config.yaml
encoder_arch: "swin"
model: "image-text matching model"
dataset: "made-up ball-and-stick molecule models"
train_examples: 195000
image_size: 64
crop_scale_min: 1
horizontal_flip: true
translate: 0.12
encoder_norm: "rmsnorm"
encoder_norm_position: "pre"
encoder_activation: "swiglu"
encoder_mlp_ratio: 2
encoder_head_dim: 32
encoder_fused_qkv: true
encoder_bias: "all"
encoder_qk_norm: true
encoder_parallel_block: false
encoder_dropout: 0.1
encoder_inner_norm: false
encoder_patch_size: [4, 4]
encoder_conv_stem: false
encoder_depths: [3, 6, 3]
encoder_widths: [64, 128, 256]
fusion: "cross_attention"
tokenizer: "word"
vocab_size: 32
fusion_encoder_width: 192
fusion_encoder_layers: 8
fusion_encoder_norm: "layernorm"
fusion_encoder_norm_position: "pre"
fusion_encoder_activation: "gelu"
fusion_encoder_mlp_ratio: 2
fusion_encoder_head_dim: 32
fusion_encoder_fused_qkv: false
fusion_encoder_bias: "qkv"
fusion_encoder_qk_norm: true
fusion_encoder_parallel_block: false
fusion_encoder_inner_norm: false
fusion_encoder_drop_path: 0.05
fusion_encoder_positions: "learned"
fusion_encoder_cross_attention_every: 2
init: "torch_default"
residual_init: "scaled_by_depth"
optimizer: "soap"
beta2: 0.95
learning_rate: 0.002
beta1: 0.95
shampoo_beta: 0.95
eps: 1e-08
precondition_frequency: 16
max_precond_dim: 512
one_sided: true
adamw_lr_other_params: 0.0022
max_steps: 4100
batch_size: 64
epochs: 1.3
lr_schedule: "cosine"
final_lr_fraction: 0.01
warmup_steps: 820
weight_decay: 0.3
adamw_weight_decay_other_params: 0.01
Rows from block 3 of the fusion encoder of a small image-text matching model, named by matrix and row number. Rows with one number belong to one neuron. Each number is 500 + 25 x the weight over its row's rms, rounded and kept within 0 to 999. All counts start at 0. Numbers have three digits each.
After each neuron's rows are labels from the 100 texts, of 14976, where the neuron reaches its highest value: "fires on" is the input token at the peak. Only what is clearly more common there than usual is listed. The data: made-up ball-and-stick molecule models. In brackets: how many of the 100.
# fc1: MLP up (fusion_encoder.blocks.3.mlp.fc1.weight, 384x192), inputs 0-95
# fc2: MLP down (fusion_encoder.blocks.3.mlp.fc2.weight, 192x384, transposed), outputs 0-95

fc1.313:542475501465517534492496516487509513511486452517450540537523473534538449521424515516505484491510506477525514510510505514525480522530490492493495482495502507494501493508529575508483524515470499474461491467503521513478470471525499509502524436526493505463512536526460512501533486539487530483
fc2.313:513481479481498500501522500487501458503478518472523515483480531447464510518489514485516494493478509516476528471491492416506507518551485510488498529485497489518489486474450449528563498465499518542495489526542464512509500491503481519436497503493508493515483521460489495506520492465410500475
fires on: "balls" (43); "<end>" (14)

fc1.365:561548484523481482467522498489453534561513499459486514505549523508505511476535481474495523513509463488506501468477514506455542457481484523482507469533487497498514519480484469461516512473453503560518470503471503472485517482501555520516498519482542504497494509524497495530497480473526502511
fc2.365:502496509520494515497509495492522505486481511484517504488482514498503501426495510517492485493509493515503487495488500512496489490503490520509489501493509477515515486503491257512485570504497499482503486501502503482483516496506498472501472514492489530499479506489493487488509499500500490639
fires on: "nine" (45); "red" (9)

fc1.114:472500499495520497528500535440477525544470500540511497495462533456537515539491525485501499468481503483503540530478493542516458489512524512519469449512504543489492452468521539476461486523479485522530519489513516479476462492468457518526559446499512543543530495497509486530523485513482515506
fc2.114:505488477512490481474507523491497462486493472448461565524522457542483523464494451523503483491486471525484433495513504452516497484471490509544519493493480503499505512498480628484519494508486504494525510492480510499473459534475491487513493503495507517508463536550487496483516525491502486528
fires on: "blue" (48); "yellow" (21); "eight" (10); "orange" (9)

fc1.84:546504447524498522455498515514441531548483495463486511499550534519498491477525526480539496513510462495494517464475495555467554471470479524472526497528468485499546480486527502469521520493471465549498441467480493487505527485496533520477453524503525507514469496509518506483473494493544503494
fc2.84:504492521509502507498519483500518507514490510497509510500498515509513497350490493513492483496503494510509497500506505514502489491522503517505498508505499488503488493496495276498483485513503514477513499498508490492503499508514488493514483519504495528494497498498500487484509496493493479653
fires on: "filling" (15)

fc1.374:527518458499487494472496500534481538551472465455528499494526542521508478468524522499524522484488463493498491476491525542453535486451496514476527519537497491496546462507530475462531503483498468553529435477483459479514501512474523516485487536516537485523477518497521519503481518471549490469
fc2.374:493512528503512499506495502498516504509495517520499505507502516509507508294495497509489493507512504497511491500517504516517492490532506510502499511499494509511482514499507324509491409523504508495513501496502508496510513513501491514515491510500494496498523498511515499500515482513482490632
fires on: "filling" (29); "red" (9)

fc1.38:483499507464506520506471464525526517485472476494472482494517488516511473477479510524537473481493471517538521528532494520503496531502512494514503520475489484488477530520516563538511486502461524480484494489497531528492525487538491494488534447522469534489499512518465507504569501560496544450
fc2.38:535473521479499533469517508504526484508495510510517519513457523481483524555475555488514489511487559496462562483535508467525519509533498503485526482488528481515515482491473429502534543482520512496501484506528462516518494491535509531483490488502509485538500533472513496452472479497462494498
fires on: "grey" (60)

fc1.63:476462517441531508508496470485541506474492510534513520510468483479503491501460505497522508514489510531526544524517477472525449524518480521517454474503530497507484477502494547530471486513534536479508527483502537499505484520500449487485524419478454503511507501483504483494517497553486521531
fc2.63:473497453500488517564526503527487504486549542494526497530533486505517494470522448457519520490496516468464483502493499493511502508479495501516471492496461502526489471506457490490511510514493497526474491530509446524461494495473476510479491522538480552480516459537502451523543524473513504480
fires on: "orange" (14); "<end>" (13); "blue" (12); "space" (11)

fc1.183:472464519512485502516543520506523474481498519496463516541449500502498474509495483517485508467495532468489532486534550462496480480517495469504464441529504532555467521516515453478439505533513496513495493497537486475462461493457495520517555485513510479521520512520528496540472528485496563491
fc2.183:509524470480501465478473462503495492500482520461501539502491497494493510512472527510502502540555496508460474532468479529522509505498472544527516549471536501458519515508503602495495475474510498501524517528454507497492514543507460469513475521537478513468492481477524475476479493486484432490
fires on: "yellow" (36); "blue" (18); "eight" (17); "orange" (11)

fc1.330:493513442473498489513517506474471515502489524526483550508546502486468491514479493504508496474487503500485510498505515513490466472528513536504481469504518445480470505473472526474528447555503495523538501488496576486487511460511507514510512493441502518541493508533485482468511466508518535485
fc2.330:495521559520500525447459483486520500484524468489521520509477454528514501565490502499505485491531488519488472481520506491503505499469458501505542537553535555486496462522497480519455508497556517491463506541525508504476504513516496510518495512496503490475511515533493497441512518515485486488
fires on: "grey" (37); "orange" (23); "<end>" (21)

fc1.235:491472516473512506494493483480499508505463478482485526521492487489531476509463540492492461473518483502540519547503507504532478534527481499537491475506511472517458502488545572538482479529494500475469489458472508499441494475522476478496518435526471526495489513516470464505524510533473529461
fc2.235:550463497502475502466505481493502486492517498497510512502464513481465502540483513517557485498466549514486545495528509466510513488543504505499511504499507480501499517500479470493529492441484514536505506474517449521511472514512488536448510503473519477526508523430502531478482457492442492452
fires on: "balls" (56); "and" (16)

fc1.226:509550481551521512475478520547468497529484447494530474466508542506494456484538519500493498501515459482523497467485483549454516482477509512484530514532503531484553470459508513508493486487513428539501475474484477490488502470489516495484493537509525495544511494497522520496491498489542465493
fc2.226:496503500502515486500487500495497504496510506514488502535498493498493516286486486487501508504516497509516506518519485514518483501533506513491524510495496515490484525500526413514494367523502522490528506474509503499515512520496495518514493496501494507486491483517517496481534481517483498632
fires on: "filling" (48)

fc1.373:538499466508471535483506523525475535545486473451506517469518544539500501486537498467513533502522492476503489476506521519447543468451507496485554474503488505473523488481533458454511494515481485546516459473479505498506505522504539526509486535499516468507503508486490510507451491495541474496
fc2.373:495499513502507493495511500494520504506485511504500501504509517501506503308505500514502492494511494495511489494500496509507490497526509518496501517500499493511479511495498301503483440509498511491505500498505501485497508509510493503510481512505495511491505500502509487513513485508478488634
fires on: "filling" (34); "and" (17)

fc1.275:420498513506505493546497537484531474457531528537473513523469525460522481524487501481460501536488508506455494492495523510515446536514481501527443475509520487553459496479529457483489461513536499497504492535550515489498473524487489491489498485530489482502512525501525461509491535474513496494
fc2.275:518543497512513481505480469509499456484479473456495536508516464511490524476494483508481489502502493502505491553491480499513513481504490495480519466538486523435513539520462591487469412519511502514496495489444558494476514497519471495518519507498472536487491460479544495489507482495525504545
fires on: "white" (40); "twelve" (28); "filling" (8)

fc1.194:519516468512459461452523509484468536542520504481482526481531523531537562505504490480482531501507474456506491502490519512485500472504493535465504488527514487499519533488526506468504461500467500516496467520497487479497498510546550506521487532472538476533482526505508489519499480451493527473
fc2.194:478512532525532509529470478521537490495485505515521513505482476509493510443509537540479460478468502557503494520498498522497479518472497488519539560498510500494501491504495342524479530512506511477514488499476556502489530491530509528481480513510495537484465490489509489527494481494510498576
fires on: "orange" (20); "and" (16); "green" (13); "<end>" (13)

fc1.134:470498538515518478514491496455509476495526502450517528525488521459535524512470464491455513503486497506489504517482508534495438499496485508489458491532510470526517501491490541472499431526547483500517519474521547485459516492480477483505514493516488485540484540528511483492502514500457468493
fc2.134:517522494481490461508468484497494492455533473513478507499522461524491491462487464525533482484487497510506499548477490508503509544497509501511515498492494512484501504518491581466468397499455529527477478485481559510476483503495462490500487501522489526472504495494538498498501475506528519530
fires on: "white" (50); "on" (19); "sticks" (13)

fc1.23:526501459538469469460489520514472507550501471473480480508531546525512527479492492487487521504527445486518501499495520530484484499498510501482539509525515500494539517468516511491528473490497491524533474519479476501477486511516563502482469552490498465522475547511509471493496488455531468466
fc2.23:489514545504530498518489482505514506497498505523501530500498494489479519347497531511502502491492528544501498518510482528516488510520494506503515532482497504497470519504520357508481439504487498498496480485503534492507525501521494525494472509499501499490500496491522515499493483515491516638
fires on: "white" (14); "filling" (13)

fc1.308:481452528465540494505496499482540481457484501506520495516462460449523490514463498477505518516490524532488541545512482451541457563522493490513456501484519479526484490486497524528480474503510537496508527500496559506482518526522465501508526437486454530514494520466486487477547491534487522523
fc2.308:494483438513465491565539511508477491495501551505492493520534505537509482489523479480495500500490518468484481480478508457493509497495487489517456457491462464525492505503453475481509522505483506495490499509509465510479428477449488503489515503530499523472483482516494448576491527459532485512
fires on: "orange" (24); "four" (13); "three" (11); "-" (9)

fc1.121:481453505458539508566513472489514478475493518495516538532498497501532478516448512507476536471505492492501515522506504471491451545493466508492418500514524514512479486484502549531469445519525480521489532476527553502475485497513481476501526474535441502516505503528515451517529519511492506505
fc2.121:524512493485467491518495487527525522491568502494515520552482463500501530481491454504503502501523497502487523572528507493555492501515503505538527471514503487482498461543475587455501456482531515510495477504483502506477528486492457489528503519499482525470519494494526498457493488514515505544
fires on: "twelve" (85); "on" (10)

fc1.258:514467485510498504502496520487516506537453506521488498480494489526534483516514493523528496469531510463491499517481464539510490516524478498484440449501467529511489473486493558529460471517522449491530479452496515514473474487444476512502563434490453492533539451505515506509497493540510528499
fc2.258:497496491521498486471473503474501476490520470456468503531487473519517554392499479496509478506479483518509489533491523456513495488502493494540536501518508528482484486522516606490521403510469506468522521477496482506494475550475504479518457466483507502509471536511486495500538528511496497529
fires on: "sticks" (39); "blue" (27); "yellow" (9)

fc1.177:463469490478527510535486505471500516517486482537503536513480517493516497516475506513500482483485514468513511543516468485521476494522491484489430452498465530478476481495521541509478466523492459532519507447486521502487481486475448504490597471541439507520495469496494471514495495503506503485
fc2.177:510503486492481483493516519516516492511533488464508529501495426513473539467492467498475488488506479546484456505478505494517477490496472492553526508538484494498490480516511614474504456503510509490481497506503510506483507522461476494519482480487526520511486515519494485437537523514457491510
fires on: "and" (58); "balls" (22)

fc1.20:516481507473495512494525500464497538546475511523473517500493513536517491516476480526556483492514524508502546522505440537510524491520488491531440449511476517512453482482525537506467463526510506478525497454474479515502488505476470497506549444475476483516527488496501514525484501517498533491
fc2.20:506502499522508492479501521486501462479524485482494520512507474523509550405511496523492518522492472519521468507504529469520477491508504492516502528505487521495487493504512603478517394507469491494524514501497490514496485567467490484548475472502496498521478530551502522550541532512509486492
fires on: "blue" (33); "sticks" (33)

fc1.123:485445512472521502481457499490539514494477480471489488514492479505524450519469502496493480467511486525519532546522522489537471529521478518531505477491503492524453490525504547526476510526511502489445487494515544498467493494490479484502542425523465537483509526514497484518533476533502546470
fc2.123:525480486506482499500519477497504470505502517507516510521455502465493520571476518494531485504491538479481524490520500467510520497543492506495506498486525465475527506499476473497517473468499524531530494524491440534508488516522484536461476495495504500543488495476503492432498488490444489472
fires on: "and" (51)

fc1.256:503518516516486474513474529478505476539509472472514499511487550488539504506503472496456508509497464496515473511490509520441441489478499520532488493553559497483529520507513474511509442508517456496539491529530520480483494473473521490493495533511488451505489547526547500487460466494468448470
fc2.256:512525508479496454523497493499474490490524510531486512522511497508461510355486522512522490500486512530507511522482498531511487519544494490471521508501482505494495531495500492493495327511496528510491499480479534488493509496521494502517495478501484539494516462481530507529503493509507499570
fires on: "white" (28); "filling" (20)

fc1.215:472448514508550508508518514482502493509468492487461501513464479505515480546484549480519490486481507450494529547501508504502484487536481489507470427531509517530491515467498533483443490518536494488503507452486517484508446492475442503495557429501502510528526496518545513520502494503468572506
fc2.215:510470470509487483479493495457506474470501476445482543502508472509503527461500445508506486517508475508494479524502490471513485494466487536535518508502486495484488487525506639479539449486473511521543516511499503513466486559474482477484478485504493503507484521501489483499510540496471475507
fires on: "yellow" (19); "blue" (18); "sticks" (17); "orange" (12)

fc1.108:499481484455528489517481478492529502483469471506440485532493470514543484521477531491483476470494504491484549527495529493556462554547488490499486459493499531537473518475504531529464530521514512470467483483484547531465486509506459489506540437506480521505500499546486490517526505536480515488
fc2.108:514464489525463482492535495481479488498501512455543514489473505455485487545478487518535486525476506473494486482504496450474526473565485515499496503502468496482488521523500434516538532444471512552513481492523453495476476526531484515447512504484508485527495532463499522469516505496448485499
fires on: "and" (32); "blue" (30)

fc1.267:501486525555533514490477471525463526504490505490483477532500520521499538516540517502465517493500494444457526536483533521532484478504527525473491480538528491502509473502531481533448490556507474544550479476475464485478510470498530502477496542501473483570471499541552468515492480486489492512
fc2.267:472503469501475455466503478488507524497495468496480473476516495492507451512473470511516486473478479503485475487516491506515483495471451496501511525494483538509464499509487492450504484515493536475432494545503507490492530482519481495515492486499530528442542472477497534471511516498514480541
fires on: "grey" (55); "blue" (16)

fc1.56:479448510477512511507453501505518526481460501485476503492480511541540485533481514491486449485527520471487539533507515497552447542524472510498511458504505513516466492519511548509476515527517502497496502499471527502446510503487467492481529421548488505516509487524510493506522475528503541485
fc2.56:519476476498476482502551472482491471513502504448532515511493486430480497537475489522549498522506521505512519488522494488494534489537483533521520506514506484497489523534459485491533483448467528561516476490522456491479485526516494511468520522470491509529497517477524508458519492513479465479
fires on: "grey" (32); "and" (25)

fc1.27:503482504466501535498462495495505496512458495469468497516487495519509478501476506508531497499528490499550507513507533524489487534510471536488527494462467483498479541513531563505520498524468512474487491470480508520472535470536500480475508469512465495471501507514489479478564506539469552442
fc2.27:512457509492502516481500504501504495503494484488536502503456524459494512528462546493496479490449543503474573481530493466538521489549505500498501491478512489509507487490494398505516560459501497509506490493513454520497476498517509534475531517498511494536500535458511538473474458492465500496
fires on: "balls" (66)

fc1.354:514509492489458488481480510530492505551457470443533505520511513487509496443526503475509552493509500498499493482498490526469507494466492499459526516538483501488492490472508441451529498504515508533536479485478490500530519494494517543500454553492539496521493519508501526524464501460541473483
fc2.354:498504519508513497496509516499511509504496519506500503505522520496489509316498499521503492499515504494508491494498495511502487489537508513504490503489504502529486511495508292513501459515493501499504486490492502490497513505505498491509494508504495491494508507507513500538507487501487505627
fires on: "balls" (57)

fc1.319:506466521463532494537475493463505499449460492494500507517459471470535484534463533524481543481483526502517520550517484485548447554531490503477452509503504518506478494464480513487481508518511506519522488509479541454503473507485480493500549469508482520513505507493504496529493513505510515504
fc2.319:503519452515477482473543512515463463522513519478530492512524466515492474484524478475550465513522492492499482487530494455462502473499501528542473458491515518542470497501470521485538469506494498517491521481555476535462462490469478477494504506505509482490504486506485477509539522481458486481
fires on: "sticks" (56)

fc1.321:481439535530516507539510518508551549514527523475497529510495499477534493500463518465445538472502509452461490509507496503543480530529495496467481488536475457524511516516504491504520481499536481479502480492493503482478510483512494470504506514483489490544558529547520498507504520493529526509
fc2.321:518539435529507480479502499490486460457481495477466491510495451467495484530502478501518479487485507508506502504486472475498514505458468483508524494496508522515493507504499546450469482487457545555512497493527526523480488547486472477497529514474490515506449525477507510500526446445494497541
fires on: "yellow" (56); "blue" (26); "orange" (13)

fc1.188:524545470533450511470509509511460516576501477491484510470529520513511517481546490454497520484523458495492496478482506530440537495461509520470526482506496486492507513498495495482515515482466492528503479492484490472499525481521536547499495540504535492517491526521492518507495478482530512482
fc2.188:500484524522502496488510502495515512501492509491507511504500512508504503387492502522487483490506498512510490501496511512498495502519503520512496514490504484509503497490491269511489525519504501481507492503502503487489494511510504488508474522501490525486485508501502484510513491489484481634
fires on: "filling" (26); "green" (8); "orange" (7)

fc1.297:471470506526457527522490500474467502541503521523474518502497531519512481517447529510538529505489516476489499494494484513507504496499514502514471424535494511461471495452546538487474466545464475487552477457516471479538505527492490487512558433540508496524507473511533468499488514516493501448
fc2.297:495519487488487497472487507524504453499487494482482544512528472519491525389502455508487472512498482557495506524503522482530482505471515512504531518513470532510498498515465627487515382497500515507524520509478494493457485533482499466522509487512495520499476533518489506509546500523500484483
fires on: "twelve" (88)

fc1.165:509481484481525494505465474491539505498472470493462494527496500498513468502467511494492475491523512520504535511506533476551466548542487526502506484480477518526449497492534560527478525516510493467473496492508518503446508518501457484474499446516460501490487516540467510489544494535482524476
fc2.165:531446492511473499477527516492496494510478526481553508502471496453486490527475503488532509521461520493497512482514482476506516489556488494501485485483491486492505535528487408502556558452479526525506497484491445523500474497507497522456541513488521495535494535467521537490506503499477501512
fires on: "grey" (43); "and" (25); "balls" (24)

fc1.87:479481490493498523491504498470503533542495487540474504507480506503526511520498486489554496476522522463532521503507491532519518488526497486489462450514475533505456493498503555506479488517483490491514483427487506500463482494453462524473576457512484483502509476517526512501522516510523536488
fc2.87:495498469514522471468481522483488451511513473461504508512509446515500538419487480502501479516475463546498460522482494463506501493486496497537516496487495515476496494464492603477502432505478489477519528473503475508484446554472487468520463472487496508532473536528491492492526504506482482519
fires on: "blue" (45); "sticks" (39)

fc1.186:489526504481507541508498503469480494538496504542534558499513508520505501519465483529527491511492527482525486501482466512503460446489482523523446447513483518484455467491544533497478460517475495506536473464502526508507471501453456492521542430532468479523498482523520462509520512537523524477
fc2.186:500504509503492479476479505509518469492520474482458531542504467538478549387492466533493506495476465542525478514521526456548504502494503485523548511506490549467493502500471607491502397525509501501501535500489469502494477522474491481547489471488491513503479513529495519495550523512513482506
fires on: "blue" (26); "sticks" (11); "green" (7)

fc1.283:504492466514486525490493471469541522468487549487514512538479527485510531530477483483502536499525530478504543497478522506517508476500471494475525493511512461546482499524527500473504451468506501507499495480486496505436520477489488498525508490502473497505489514519494495493498513528523564524
fc2.283:490513515484533485506520516515477539483568492490495537501497477487478483523479497495515474479477518479464475528543488504522517522485469476532525545490527500482518508529489492465459518502498493514496458498487511509501487565548495501523518503532502471529457496493530478433505503482489461476
fires on: "orange" (23); "eight" (20); "twelve" (10); "green" (10)

fc1.309:446495510515494509528513531466515477495545505494472535494489539454543478516497481488453510503481523478498483515514515516482471491522523510519483462542556487531484506462532478494519458515551505493516477530538520495511509502495507503529482491520512445511508548506549489524490525465488468502
fc2.309:501536504497514483494470459497477478479502496502488535534502466512478544433477494512507500507518491518515520530480487529497483521514469504484527538502479521457488519540502554515470337512511527524508505475480536483482491492513472503510502496509449537490497464474553492485499480512481490555
fires on: "white" (11)

fc1.381:466485520535526528560529517503483473527511522487473518517493496497511499509473509497466509493482486449473493543525520478513504502533468481481463443545505515548478496513485474464454500519544451514509501501527526493461451469446491490518542485522510468551535526520536527533479482490487533483
fc2.381:509498457512505447476472468467502508482490464460487520490515469515467515500507477525521458490539520529476480534475471512503475499465482515540534565502479517484500518512499619482508452492467524510510510536474499474486521567530496483467477498484518516490481486488519479480477518484458452481
fires on: "yellow" (43); "orange" (30); "blue" (8)

fc1.193:446460534507524527510498531465532506532499517454482504501446512467514512529503524488505462505479500472494534527505528534531471540543470455453493443500484494541475504533473482465469497532525509494493480515507496466478523477475453527512538465548517504506498504496531512525492509534477551495
fc2.193:529527460497492480515525462523478487485508502476503547542491470515479528520474480525509495507552475488452505488503509486521481471492526530520491539534516540463508520486498607494505509485468490523540493501481514496478475560502459504520482511495464482531498482500504474485510493476459458442
fires on: "," (53); "blue" (37)

fc1.252:502480467533470458489515535487495489538540471451478473508524532500536528481480491481470480530513472466517478500475520492475468502503509513491519487512533488502515501473507497476515468479514497497526504535499493488465469520529538488498451498494521453517471566500494490516490488460488512459
fc2.252:497515534485533485504473476500519509457465491540493536507493489492463517424491549533497488487483518568506518533511482528492495532507499480497516530518498512486484534502503390504478442496484508515492487471510558493494510480532513529487511522499517504491481505493523542528480467486525522587
fires on: "," (62); "white" (19); "sticks" (11)

fc1.303:443517530506508485512504532483517498495529531488497509502518532421529513510501467493447526503514501508473489514499465545547462527490498508490463481532507460524482502462489508495496451555554509456510479507507548479475535513479476467490493497495478506539520507480535479486533504498459460500
fc2.303:532509495520494467486470478494476476475510458484483510502489470543491497484480486521525467507486515508507499533463515474478504487494504495508516526520483537489523513516487585482462472484439523544491496487488525474474441517503474506523499497487507512480466505504517487525480500493572533512
fires on: "white" (57)

fc1.349:545508462503483516466475495509467534539478453469516491485509542521517514480535530484519533496509480470481502467475502516448532457476497485456545484528462499475493490510500475487540507475467453520535461489468465484530527478482538524516452542517537470501483529483520520488480477471516449489
fc2.349:499503519510508511500513498499514511511489518514501503508504514500498505323497497512499494509508499516513498502513501517501496489526507520509494512493508499518492509488506289512493465512512506502508488503504502489508511517511501501518490513499497508496510503508507493506509497502489502652
fires on: "filling" (55)

fc1.72:508467526474537484498500512503545508514471471486460541513521506536487475531466549531513474480510491490489525570521506474513460528530489492498478435516485516525477518534515511529476504554531487488477487503473521487467489459530460495505565453528471525505509505502484470509521495527494556482
fc2.72:499512444495492499523497443477490475514516501484516507510463483448468504535506489477508505518529536498490510468502495488524502488532475516504484557510513499495492485464452523515512421464489525512521512536533493513500525510489462509469465491511500482517501507475493473463498473485433453444
fires on: "and" (43)

fc1.383:484473486468503509504484531441485503544474490540494549499464506539517491525488496530525485486511514471539505509502495509512493472522493488532441453498470529497478471467503531506447466510487467497524484451478504491472462490434470512505566437501485504522521457534511468534537501532541525482
fc2.383:492499477522495483493482493497511446500531487474481515533494456507522566411487456496501489502489475516512482520487497493518491494483499501506555508524504536468493507501507627489531403498487526485522528481509494518504469542477488486540451480500497505517472525500493521475517537525487489524
fires on: "sticks" (36); "blue" (35)

fc1.30:455479523473536517520481484463482484513482497507516497533440492460517485523497536501507519477484533468502527554484511446532503510548481492476433467516523517513485489493474509485448506548529506503476504457484536496468470485495475526514558454510490509497493522490484474526527519538504541500
fc2.30:508502478505452481511511516496501465491506491472499555502531450533483529488466443483516492505528448544492473506513493495500470495475519548527518527487477525477501523510508596465529492476491508507539502504499482503482449549477462495511499510531502510518455483504515478509490527482459463481
fires on: "sticks" (43); "yellow" (8); "orange" (7)

fc1.236:546486480511508503490517508519450517557489502487446517507561498550565502502483512509505516543545489495509505520497530513486504450488492513426545462500486496502494514483491535496494514498498491491488459502507459513467544468538552474506488546489497508539483491535489520522539478518522556477
fc2.236:492515519483502509478467499505531510483485458467513517467463492494468506555503561538477429459456519539509522498537501512499498519508483501528530530501548515508523478499489417516471567489497519485506510498503520499530550484525511541492487513488479518502465523448515517488481486499472513508
fires on: "grey" (60)

fc1.364:522503464509473508441510531528471498559453503471516507508530520519493482450544503509509527510507504493490501484485500506465544482466508485468531494502478477469488484475507429458539489494507463540529463475474488465508512481481545534506456541491538467502497498496521538525473512485522471492
fc2.364:501506515499509506499506489501526506507499513512504508504504524509501507312491502507498492501503509496511496498507506512504489487529510526500501504510504501515486509496506288513496437510494508494506502497504505490501514510500487496517490505508502505497511498509510489505514489508486498636
fires on: "balls" (51)

fc1.166:497501468493527506525505502453477490495457485516471524529492503546495486522502536538508474489484505489502525528502515502519497466508467482510441452511507548503486479528490545485502513513522481477501479456469513460488484502479465488541568443520506494510499476526500465529535488554525574506
fc2.166:503478486495485488450473499482514486498541480455480524526498447479492530490467471488530508503524463508491466524513490474500489516473492535521541538548533509498503504476509608503509421512491512513524521494526505510520460546483482489498481465500479494534485519493500516434534536488421456510
fires on: "sticks" (26); "white" (11)

fc1.268:511506482441547526520488510511487531512458532528495497482525518496495509522481520505508491473542531471530520511505490501498479545477526466492541463491471541479438490524476560516543491534492480506519500497502482498469507504509492477516517463496465487500484484509473531492515516505488521490
fc2.268:499507520498491534494523522503523482484505481459521537517475499468482541537474530481496476492491539537451533453519483492510548475534518540504506528514507455511515490491489458473467529468497501526489451471525514532518507483532496507462510500504471484502507521494550469427524468525496490464
fires on: "and" (35); "balls" (32); "space" (16); "-" (10)

fc1.7:481484478485517529495486484473502497514481494504461534499491509521506500509495529499537526488484501447498516518497462499511481521532482481486418453512465516507482474499485550495447476522515460498520464439487501496491461510449460522528574461509482514512519473515503504529519513515515527468
fc2.7:511476472511492480492467514484516456491510490464487516501503462516499548406518471507497471504515501546492502532481507478523480479499492532529551502529498514485494487509530626491526407502481525485538515500511492507487489557475489473497454482502503497526470511508497476494506524515475492504
fires on: "blue" (46); "yellow" (10); "sticks" (10)

fc1.277:502517519455508508489496494477515516490507488498474530536504520581461514459472543528530431482542504530511516512489480481503516470468479497537492466521478531454460492550485527513494513529489479452468474490458506458488514481550497432484501513489512495490497501524488453496529482531512540479
fc2.277:512487488449518498480489478488513473518481469486515511454497497458497474521521509448500532491489484494503492495540494479527503482542481518475501534475523502535522475477483532528510483491523517500537528537519461512529548485509453537449492460526497502476509530500504516498511512472416451476
fires on: "grey" (47); "filling" (11)

fc1.6:529509464524497524454494497517439511537478494458519527510529541521513534468525496488507527505494462496486488486471523550463538466443474505467544485521484480484538501511499446468504504509478470573491439490473467463501511491487525523499469552518504485523475506497493508517477478479500504490
fc2.6:500499511516496510502515488497532517503493514493518508493501512506503497377502509516488492500499504505516496497497504526504497494519494525506492508503507485516501497503504255511488523510498513485504491501499515492493522502506500483515484522497493520504501500497505491492504497503498490646
fires on: "nine" (24); "filling" (9); "blue" (8)

fc1.182:459472528473528528524464469490524505506469499493490514514494475509535463508454527506520484511498523512482523539513502456527470556516479504507462454491502513532451512505501550508485496522508497475476531495486527483468486481521459491509526436523466516501529515506499486504519499550501567500
fc2.182:519466434488502463499546486479509485496520535491512511533494508484467511515485497507544487518515527491474531523517497478534506488511489520508500523481503457508525504483456485517529457468485519534518466542514441498484507498519490502455501523483511519507479495474508474467505484474439457486
fires on: "and" (30); "orange" (9)

fc1.351:493488481534524516512506519496508521553473494539493531503486510520501494549487500485524528481500488461491504501483457539499480498490516494516423434521472534478467495481510550489459460535494440518526506453506528502487490500475465521480545461539478513525529492513492496536485502532503494483
fc2.351:500479493501491482479481522488506476485518466445451529521493457533506549423480458509480478481495486538505488531507510447509484486501472516537550517512487512497489489527500641475532438497483528506521501475506502502466476519462492457512473479488499526505466509510493488486534536509488500520
fires on: "blue" (28); "grey" (19); "sticks" (10); "yellow" (9)